A small image embedding model, trained from scratch.
Model: 48-pixel images, norm batchnorm, depths [4, 7, 4], widths [32, 64, 128].
Training: 4900 steps, batches of 192.
Rows from block 8 of a small image embedding model, named by matrix and row number. Rows with one number belong to one channel. Each number is 128 + 24 x the weight over its row's rms, rounded and kept within 0 to 255. All counts start at 0.
After each channel's rows are labels from the 100 images, of 14976, where the channel reaches its highest value: "responds to" is what is common among them. Only what is clearly more common there than usual is listed. The data: rendered dice on a table. In brackets: how many of the 100.
# convs0: expand pointwise conv (model.blocks.8.convs.0.weight, 256x64x1x1), inputs 32-63
# convs2: project pointwise conv (model.blocks.8.convs.2.weight, 64x256x1x1, transposed), outputs 32-63

convs0.20 [165 149 135 127 124 122 110 156 106 114 152 134 131 128 133 104 127 112 128 140  97 140 121 126  81 164  92  84 122 169 117  77]
convs2.20 [132 132 117 152  80 172 126  85 126 113 100  93 117 130 110 143 133 168 147 171 116 134 124 109 163 109 142 137 146 107 146 188]
responds to: six on top (99); total: 6 (31)

convs0.225 [137 146 131 141 137 143 120 111 166 165 194 140 104 149 155 103 118 147 137 119 135 167 129  91 126 129 160 156  95 143 105 101]
convs2.225 [126 183 168 124  91 145 146 159 152 128 110 136 118 147 118  91 100 121 120 145 147 154 137 129 120  84 123 116  83  62  99 146]
responds to: five on top (100); total: 5 (38)

convs0.103 [177 108 125 113 124 136 123 147 183 134 110 128  90 157 142 107  92 127 100 144 119 168 142  81 150  95 140 126 101 154 119 111]
convs2.103 [139 116 166 154 114 166 108 132 127  96  93 108 141 114 139  99  97 111 163 154 145 172 125 110 128 140 131 129 109 103 102 147]
responds to: five on top (100); total: 5 (25)

convs0.105 [114 144 146 160 138  99 127 132 119  97 141 131 131 136 144 121 103 105 129 119 162 113 129 109 130 135  80 126 110 157 120  81]
convs2.105 [144 124 132 135  88 113 118 115 121 123 135 135 109 139 139 102 134 177 146 114  71 105 132 115 139 123 117 155  76  92 135 165]
responds to: six on top (100)

convs0.156 [129 110 163 154 105 155 126 131  99 106 175 101 124 129 120  97 136 143 122 142 108 117 114 110  95 162 163 116 132 150 108 148]
convs2.156 [170 122 120 115  96 144 182 151 148 124 136 118 132 166 124 108 158 182 134 156 113 114 140 150 161 121 106 148 142 130 172 111]
responds to: two on top (75); total: 2 (25)

convs0.115 [ 88 154 142 134  71 105 132 137 100 110 140 101  82  96 139 132 153 134  94 152 146 115 103 136 133 102 153 109 158 123 135 172]
convs2.115 [136 126 160 156 123 155  86 126 103  91  83 142 105 136 125 174 167 173 145  96 119 100 148 129 125 146 124 160 113 118 105 132]
responds to: two on top (100); total: 2 (28)

convs0.171 [151 115 143  80 146 163 133 147 131 123 138 124 131 160 145 103 151 150  97 154 154 138 128  89 125  91 108 127 144  97 167 102]
convs2.171 [117 112 134 156 119 154 105 162 124 118 118 124 141 132 161  98 123 140 137 130 121 185 129 130 100 133 105 114  81  98 183 134]
responds to: five on top (100); total: 5 (30)

convs0.99 [ 97 117 108 144 120 116 105 121 137  94 116 130 123 136 121  78  99 166 142 117 128 118 135 102  72 172 144 156 141 162 125  87]
convs2.99 [178 177 141 120 158 128 107 148 109 165 145 148 134  95 110 125 135 141 140 132 154 138 150 111 148 134 116 134 141  89 118 166]
responds to: one on top (70)

convs0.92 [102 155 142 127  81 114 123 109 105 103 160 111 108  79 134 106 119 126 111 159 129 146 123 116 137 143 135 107 116 141 150 132]
convs2.92 [109 121 130 157 140 174 137 175 111  78  70 114  96 148  97 139 131 139 114 104 147 145 139  83 128 158 170 148 133 139 118 117]
responds to: two on top (100); total: 2 (33)

convs0.181 [ 57 162 142 126  94  97 138 122 129  89 154 114 115 109 144 127 122 124 119 146 117 125 114 136  91 107 129 109 122 107 116 143]
convs2.181 [135 149 116 116 134 141 117 155  95 120  76 125 170 144 100  97 150 131 116 121 143 144 149 118 122 120 163 147 143 108 125 127]
responds to: two on top (100); total: 2 (30)

convs0.158 [161 107 130 116 112 163 107  85 109 108 137 101  97 112 101 158 129 144 125 140 137 116 129 150 153 150 158 122 124 106 142 170]
convs2.158 [ 99 116 111 141  80 107 133 144 121 128 129 124 146 155 148 113 116 104 132 125 139 137  67 105 166 101 112 112 150 143 128 100]
responds to: total: 3 (31)

convs0.64 [116  95 165 152 114 131 148 117 131 118 131 153 111 129 144 112 118 140 139 174 129 141 152 143  89 103 101 101  84 124 165 138]
convs2.64 [135 170 152 131  99 125 102 116 143 151  99 133 103 171 106 109 129 137 118 131 152  99 110 137 133  71 120 140 125  58 125 126]
responds to: five on top (100); total: 5 (30)

convs0.221 [110 145  94 170 173 138 145 117 136 103  78 144 126 145 130 118 116 145 110  87 122 140 147  97  84 166 147 137 146 149 118 139]
convs2.221 [145 150 120 160 130 126 149 118 114  80 147 138 111 105 158 139 116 149 119 145 190 132 154 119  84 110 140 136 124 134 104 128]
responds to: two on top (100); total: 2 (29)

convs0.167 [128 111  99 187 104  91 175 131 134 134 161 131 134 156 113 115 144 121 170 137  75 157 130 114  99 146 129 100 143  87 131 145]
convs2.167 [ 78 113 118 147 128 144 126 141 138 153 132 181 140 110 122 109 116 100 111 144 125 106 137 145 131 157  88  98 111 108 114 121]
responds to: dice: three (63)

convs0.66 [144 139 115 167 104 159 139 141 155 168 135 119 130 150  96 126 123 128 118 121 124 192 159 111 149 159 148 134 125 135 154 126]
convs2.66 [128 163 109 137 142 134 114 122 148 103 147 122 124 136 201 149 118 125 180 115 130 158 108 162 116 163 169 120  90 131 155 152]
responds to: four on top (78); total: 4 (32)

convs0.243 [130 134 151 129 129 128  92  72 106 128 149  98 171  87 159 134 135  85 106 163 125 112  82 137 144 127 121  95 121  96 115 114]
convs2.243 [124 145 158 136 117  90  87 176 119 164 140 113 169  92 130 131  93 104 118  88  87 127  87 102 159 120 160  97 155  79 118 105]
responds to: two on top (97); total: 2 (35)

convs0.71 [134 129 100 124  92 162 125 135 139 155 133 116 167 111 103 133 103  74 136 167 158 185 111 163 114  85 112 167 147 115 136 121]
convs2.71 [140 100  94 156 124 163  75 158 128 170 138 110 150 162 139 128  69 124 144 141 160 163 143  95 166 136 100 121 146 102 129 115]
responds to: two on top (82)

convs0.244 [163 129  95 118 112 117 121 131 129 132 112  97 120 136 103 118 119 124  99 176  99 172 118  93 107 143 124 162 130 145 107  86]
convs2.244 [150 133 186 161 146 174 139 107 124 130  96 122 154 140 141  86 126 122 157 135 101 156 106 108  84 128 155 134 127 124  98 139]
responds to: five on top (83)

convs0.109 [155 160 135 116 130 149 124 152 111 152 152 165 136 145 167 133 107 128 128 119 148 118 114 119 107 126  99  94 130 120 119  80]
convs2.109 [168 147 134 142 138 146 128 124  83 118 163  83 147 122  97 136 134 160 103 133 105  95 114 116 106 139 101 124 161 147 133 121]
responds to: six on top (100)

convs0.97 [130 108 149 146  99 113 148 165 140 160 153 164 151 142 103 141 107 135 125 131 126 169 113 116  92 123  56  83 169 120 120 163]
convs2.97 [132  97 106 134 131 108 122 138  90 100 128 122 141 117 127  98 176 159 142 112 115  90 157 130  95 145 138 130 112 110 149  90]
responds to: four on top (100); total: 4 (34)

convs0.4 [171  67 148  83 126 138 145 164 110 144 151 107 113 153 137 117  87 106 140 141 116 164 110  82 120 125  97 114 123 132 147  79]
convs2.4 [162 136 129 134  89 139 109 152 127 123 152 134 130 158 144 145  93 145 172 146 137  98 125 121 111 119 102 111 170 116 141  98]
responds to: five on top (69)

convs0.126 [131 135 117  95 127 128 160 108 107 130 116 165 105 173 102 139 171 124  81 112 122 110 109 174 148 133 124 107 153 129 122 146]
convs2.126 [ 72 129 155 190 137 124  93 130 139 133 109 118 104 127 155 111 144 129 142 129 110 149 109 131 107 139 140 140 134 127  88 131]
responds to: three on top (100); total: 3 (30)

convs0.194 [144 119 124 137 123  90 102 103 149 126 128 117 123  89 120 120 153  92 175 136 121 112  94 123 140 151 145 170 168 155 123  82]
convs2.194 [148 158 128 173 112 125 151 140 106 106 154 113 133 137 113 139 165  85 108 125  92 117 146  49 111 117 124 161 116 132 120 154]
responds to: six on top (63)

convs0.145 [124 123 126  78 115 139 100 114 150 170 118 151 151 100 127 150 144  96 112 109  99 176 143 104 131 145 130 142 130 105 119 140]
convs2.145 [146 141 149 141  88 132 128 186 149 146 174 130 134 116 168 158 135 112 171 112 102 122 104 110 129 112 116 155 154 121 139 138]
responds to: one on top (100); total: 1 (49)

convs0.93 [ 94 143 108 105  80 127 123 116 115 108 145 172 162 122 140 168 139  75 110 113 127 114  85 126 126 132 114 117 152 146 126 135]
convs2.93 [100 142  87 115 130 136 122 117 137 174 120 147 150 105 159 136 158 136 112 127 103  92  99  97 124 128 161 129 111 177 135 123]
responds to: two on top (70)

convs0.210 [119 180  73 119 129 129 151 155 138 114 117 155  91 138 117 116 117 133 161 170  98 118 139 104 101 116 130 146 105 142 137  71]
convs2.210 [144 114 179 159 127 162 145 151 158 162 134 113 152 129 148 118 122 125 156 174 110 113  89 100  93 148 129 122 122 103 121 100]
responds to: five on top (100)

convs0.240 [138 150 138 111 117 117 123 127 115 139 144 146 151 126 169 113 124  44 107 133 165 158 113 118 146  93 104 127 119 141 141 119]
convs2.240 [126 146 100 121 111 124 109 121 106 145 118 176 160 153 143 127 116  88 117 132 143 132 159  83 122  98  91 158 123 119 130 106]
responds to: six on top (88); total: 6 (33)

convs0.40 [132 151 172 134 164 132 127 124 163 136 120 142 146 101 114 111 119  98 137 151 115  83 158  86 158 127 120 147 134 164 108 120]
convs2.40 [127 120 113 135  94 123 194 131 162 128 124 129 118 137 151 146 129 109 162 128 151 161 150 149 115 130 116 123 132  93 117 115]
responds to: one on top (100); total: 1 (50)

convs0.246 [128 115 107 121 120 101 139 102 137 113  90 157  91 142 144  95 155 192  79 128 139  86 118 131 134  75  93  86 112 118 110  99]
convs2.246 [140 100 130 108 171 105 101 118 138 151 130 128 126 127 156 155 137 116 114 113  66  94 146 129 113 138 131 176 109 115 136 147]
responds to: three on top (79)

convs0.5 [131 151 130 141 123 153 146 127 141 162 178 151 111 161 152 100 102 132 128 123 137 194 128 121 120 128 160 161  84 141 101 116]
convs2.5 [119 174 173 109  99 158 149 152 151 132 106 134 119 154 117  77  95 121 105 147 158 155 137 119 119  80 136 115  88  59 103 140]
responds to: five on top (100); total: 5 (32)

convs0.68 [116 135 140 137 141  91 116 149  79 128 123 160 117 152 113 108  84 156  80  87 158 136 126 113  80 144 184 127 132 166 116 133]
convs2.68 [121 130 112 108 135 134 153  92 157 119 104 131 122 106 167 176 151 162 124 121 117 162 125 127 129 154 195 115  96 133  91 122]
responds to: two on top (100)

convs0.17 [126 172 128  94 177  94 154 130 133 117 120 150 128 145 150 109  71 133 123 125 112 138 159 119 160 105 123 104 150 141 108  85]
convs2.17 [151 132 115 148 144 107 146  97 106 137 167 113 180 132 125 121  85 118 131 119 116 153  98 139 151 154 104 146  99 123 113 117]
responds to: six on top (100)

convs0.170 [159 122 118 132 144 157 151 139 157 171 144 142  94 106 110 117 137 142 148 109 109  85 191 161 132  96 159 176 143 119 120 123]
convs2.170 [121 148 112 158 163 131 156 107 115  79 120  87 143 122 120 100 119 157 163  81 122 111 156 142 148 115 158 111 121 123  93 102]
responds to: two on top (65); total: 2 (25)

convs0.27 [133 137 109 109 138  90 124 143 131  96 135 117 155 129 149 135 114  91 146 139 132 162 127 144 174 139 115 104 111 116 151 148]
convs2.27 [131 130 134  93 128 141  64 139 117 131 163 154 115 150 158  91 101 128 113 148 140 128 113  85 167 132 133 109 112 137 131 130]
responds to: two on top (76)

convs0.154 [188 177  86 110 142 145 120 134 114 125 133 169 119 151  78 108  96 130  98 169 118 118 139 130  87 117 130 103 126 133  99 100]
convs2.154 [122 104  92 175 133 114 126  95 127 144 123 102 145 117 152 135 139 102 129  87 113 151 128  84 156 178 128 146 107  86 165 130]
responds to: six on top (95)

convs0.124 [166 155 164 105 185 138 138 124 129 134 130 137 142 155 140 125  68 114 122 129 131 138 121 137 158 118 113 107 105 132 135 136]
convs2.124 [130 143 115 104 132  84 131 130  98 126 142 123 138 158 114 108  95 164 162 134 107 105 160  94 150 128 118 149 110 103 108 102]
responds to: six on top (100)

convs0.163 [111 103  95 136 103 100 130 148 116 134 143 167 129 106 152 116 119 115  93 125 116 136 119 129 104 105 125  95 134 139 182  81]
convs2.163 [124  99 121 117 132  93 142 172 168 162 148 128 138 145 128 146 138 126 122 122 119 123 161 177  96 116 168  96 129 146 187  91]
responds to: dice: three (68)

convs0.39 [148 133 131 128 132 151 113 110 156 144 175 138 114 153 126 103  95 161 162 133 102 144 109  93 148 120 114 128  98 155 129 103]
convs2.39 [141 143 165 124 126 183 127 151 152 144  91 135  96 140  99  87 126 139 107 111 150 132 115 127 106 110 157 131 113  83 119 157]
responds to: five on top (100); total: 5 (28)

convs0.186 [133 125 106 110 152 125 150 111  92 134 135 109 121 164 110 111 104 126 135 128  92  96 117 109 147 118 122 109 161 148  81 113]
convs2.186 [176 158 143 125 119 126 123  87 119 136 165  96 155 134  96 104 108 133 151 129 116 114  99 125 151 140 117 129 140 120  97 175]
responds to: six on top (100); total: 6 (32)

convs0.137 [196 143 135 141 107 112 139 141 107 109 129 117 119  93 108  45 124 144 127 136 152 134  93 129 100 160 166 142  94 157 135 123]
convs2.137 [107 124 120 142  98 138 117 118 162 135 143  80 109 114 139 156 142 143 132 127 104 183  99 114 114 120 168 155 118 142 127 151]
responds to: five on top (98); total: 5 (35)

convs0.155 [137 121 147 129 125 128 120  95 144 153 149 111  86 125 117 118  76 145 173 125 127  89 114  84 103 133 108 135  90 150 130 112]
convs2.155 [120 133 142 158  88  89  86  76 136 113 160 142 142 141 153 136 141  85 179 108 145 137 131 169 118 111 148 116 171 130 129 112]
responds to: five on top (100); total: 5 (56)

convs0.131 [168 129 100 110 170  94 156  95 144 131 114 119 117 118 148 100 128 143 126 151 146 109  95  98 139 144 129 146  71 170  89 117]
convs2.131 [ 91 117 133 133  72 118 116 148  91  97 122 123 139 138 142 133 147 157 112 165 103 151 110 158 104  98 122 110 156 151 168 151]
responds to: dice: three (67)

convs0.35 [ 97 167 149 112  97 143 103 116 144 131 135 134 122 112 156  86 102 133 110 148 107 111 124 113  97 137 115 150  73 154 108 108]
convs2.35 [182 171 139 136 186 114 110 126  99 158 110 150 103 102 100 135 141 124 119 128 136 123 165 108  87 137 154 151 145 110 123 148]
responds to: one on top (95); total: 1 (34)

convs0.81 [ 81 130  91 144 117 144 118 109 174 156 114 150 143 146  87 134 100 155 151 104  97 176 131  90 118 135 153 152 118 138  98 121]
convs2.81 [108 176 158 107 101 133 130 142 146  75 126  89  98 111 176  90 139 116 137  88 148 151 131 110 134 118 158 135 130  83 108  96]
responds to: two on top (99)

convs0.94 [121 159  79 134 137 122 119 137 101 130 122 129 163 148 100 165 149 125 140  90  95 105 103 107 130 143 144 139 159 192 155 136]
convs2.94 [ 97 144 102 118 139 127  93 148 133 132 156 154 153 104 103 114 135 135 148 141 104  89 105  90 150 117 131 118 179 196 160 140]
responds to: three on top (80)

convs0.208 [134 121 119  81 101  99  83  94 146 133 132 142 158 134 116 132 175 117 123 109 150 118 133 159 131 116 156 140 137 135 115 119]
convs2.208 [101 126 138 139  90 127 118 123 180 156 146 112 146 106 183 152 160 101 189 146 110 150 171 122 132 113 118 144 142 121 119 102]
responds to: three on top (81); total: 3 (28)

convs0.242 [ 99 151  74  99 144 128 131 109 135 149 138 142 134 127 136 133 101  84 137 115 102 133 114 102 114 156 151 129  79 148 124 126]
convs2.242 [176 152 159 139 143 118 144 162 138 147 125 169 147 103 135 114 160 104  87 115  97 151 165 127 124  94 108 149 109  99 112 145]
responds to: three on top (100); total: 3 (36)

convs0.165 [117 122 125 167  88 103 149 148 152 119 166 116  87 123 103 131 144 111 115 142 129 102  99 117 121  90 163 100 101 108 137 131]
convs2.165 [163 129 112 126 142 159 165 172 108 116 111 141 103  98  97 114 152 151 115 111  87  82 118  92 122 122 137 131  99 150 100 136]
responds to: dice: three (86); three on top (61); black die (38)

convs0.180 [ 97 139 138 137 120 105 160 171 126 119 136 129 137 156 160 135 130 117 124 114 128 139 110 151 179 151 121 127 129 144 121  92]
convs2.180 [117 154 134  93 143 128  65 135 112 145 122 139 123 107 123 122 125 142 116 128 122 118 118 107 100 113 115 157 130 151 131 109]
responds to: total: 4 (30)

convs0.247 [ 90 102 139 125 100 116 128 155 173  75 113 161 142 127 145 115 169 158  86 149 120 128 123 153 110  89  69 163  91 116  89 130]
convs2.247 [110  99  76  76 128 148 114 111  93 151 164 133 131  94  99 116  93 123 125 155 121 123 128 106  73 119 121 176 174 150 143 170]
responds to: one on top (100); total: 1 (46)

convs0.200 [132 124  84 142 126 162 106 108 163 130 116 159 106 117 116  95 118 145 141 120  90 169 133  88  94 107 159 126 134  99  81 154]
convs2.200 [160  93 134 194 147 108 127 110 129 128 143 136 130 157 103 143 201 120 107  94 132 102 128 110 134 141 144 138 122 127 130 131]
responds to: five on top (76)

convs0.183 [126 154 135  92 118 103 125 167 130 134 119 163 103 130 133  97 127 138 122 130  76 143 113  82 122 114 123 156 110  90 119 112]
convs2.183 [158 107 191 144 122 183 152 151 126 146  79 117 135  93 139 101 119 150 150 156 109 135 131 148  70 150 150 168 133 120 108 130]
responds to: five on top (100); total: 5 (32)

convs0.132 [148 111 116 128  95  93 146 126 128 162 128 138 126  88 114 153 139 121 159 146 139 146 166 146 174 142 150 120  77 110 103 144]
convs2.132 [149 136 159 139 106 132 145 141 123 107 119 106 160 148 111 133 117 184 131 137  91 114 106 118  74 122 130 181 138 143 146 138]
responds to: three on top (91); total: 3 (37)

convs0.37 [116 111 109 130 117 110 147 133 108 141 155 181 143 135 168 112 108 126 111 134 113 134 118  96  79 105  95  84 158 146 149 108]
convs2.37 [ 98 103 117 123 120 106 135 158 141 146 147 143 130 130 140 136 133 113 107 121 118 128 176 167  92 112 159 100 129 151 188  98]
responds to: dice: three (68)

convs0.201 [165 152 108 106 129 137 136 182 132 174 143 120 103 125  87 143 126 132 164 119  85 166 105  94 106 168 129  99 135 142 127 100]
convs2.201 [132 115 142 125  99 109 134 117 125 104 139  92 162 117 110 133 103 147 122 163 152 132 138 120 109  84  78  92 155 107 135 134]
responds to: four on top (88); total: 4 (35)

convs0.234 [189 157 124 157 127 116 140 111 173  95 127 113 109  92  97  84 117 172 156 149 116 121 122 129 109 141  99 183 156 108 144 123]
convs2.234 [162 102  97 159 141 116 152 114 123 106  90 135 144 149 108 137  95 161 165 122 157 169 126 150 160 178 130 114 191 136 121 108]
responds to: one on top (94)

convs0.151 [117 122 154 131 107 150 127 136 122  90 154 136 115 149 146 139 145 149 137 149  94 156  96 178 139 122 138 178  91 127 139 159]
convs2.151 [137 130 106 142 103  91 171 116 137 109 161 123 126 157 132 101 117 143 102 133 125 125 138 125 120 124  98 191 130 143 119 168]
responds to: one on top (100); total: 1 (38)

convs0.142 [159 124 189 128  86 137  92  96 128 157 131  86 169 111 158 116 160 117 142 187 126 132 101 158 142 122 118 131 150 128 110 151]
convs2.142 [140 140  96 136 168 126 145 130  82 131 112 122 110 117 162 109 151 149  97 128 112 130 158 131 100 104 153 159  58 134 130 144]
responds to: three on top (100); total: 3 (35)

convs0.188 [103 117 124 173  81 153 150 114 133 126  89 128 126 125 152 128  85 115 140 137  90 136 125 138 125 166 157 132 100 104 149  92]
convs2.188 [ 91 104 134 111  87 136 142 136 133  88 184 103 147 130 137 169 115 128 164 124 173 149 134 135 126 119 110 133  88 152 148 125]
responds to: four on top (75); dice: three (65)

convs0.38 [ 93 134 153 127 137 103  92  57 142 169 130 142 122 117 152  85 107 138 115 119 128 101 125 101 109 106 146 134 104 176 116  91]
convs2.38 [196 154 143  86 155 130 121 133 100 151 120 168  98 108  87 109 155 131 113 147 152 163 146 143 130 103 135 162 133  88 124 166]
responds to: three on top (100); total: 3 (32)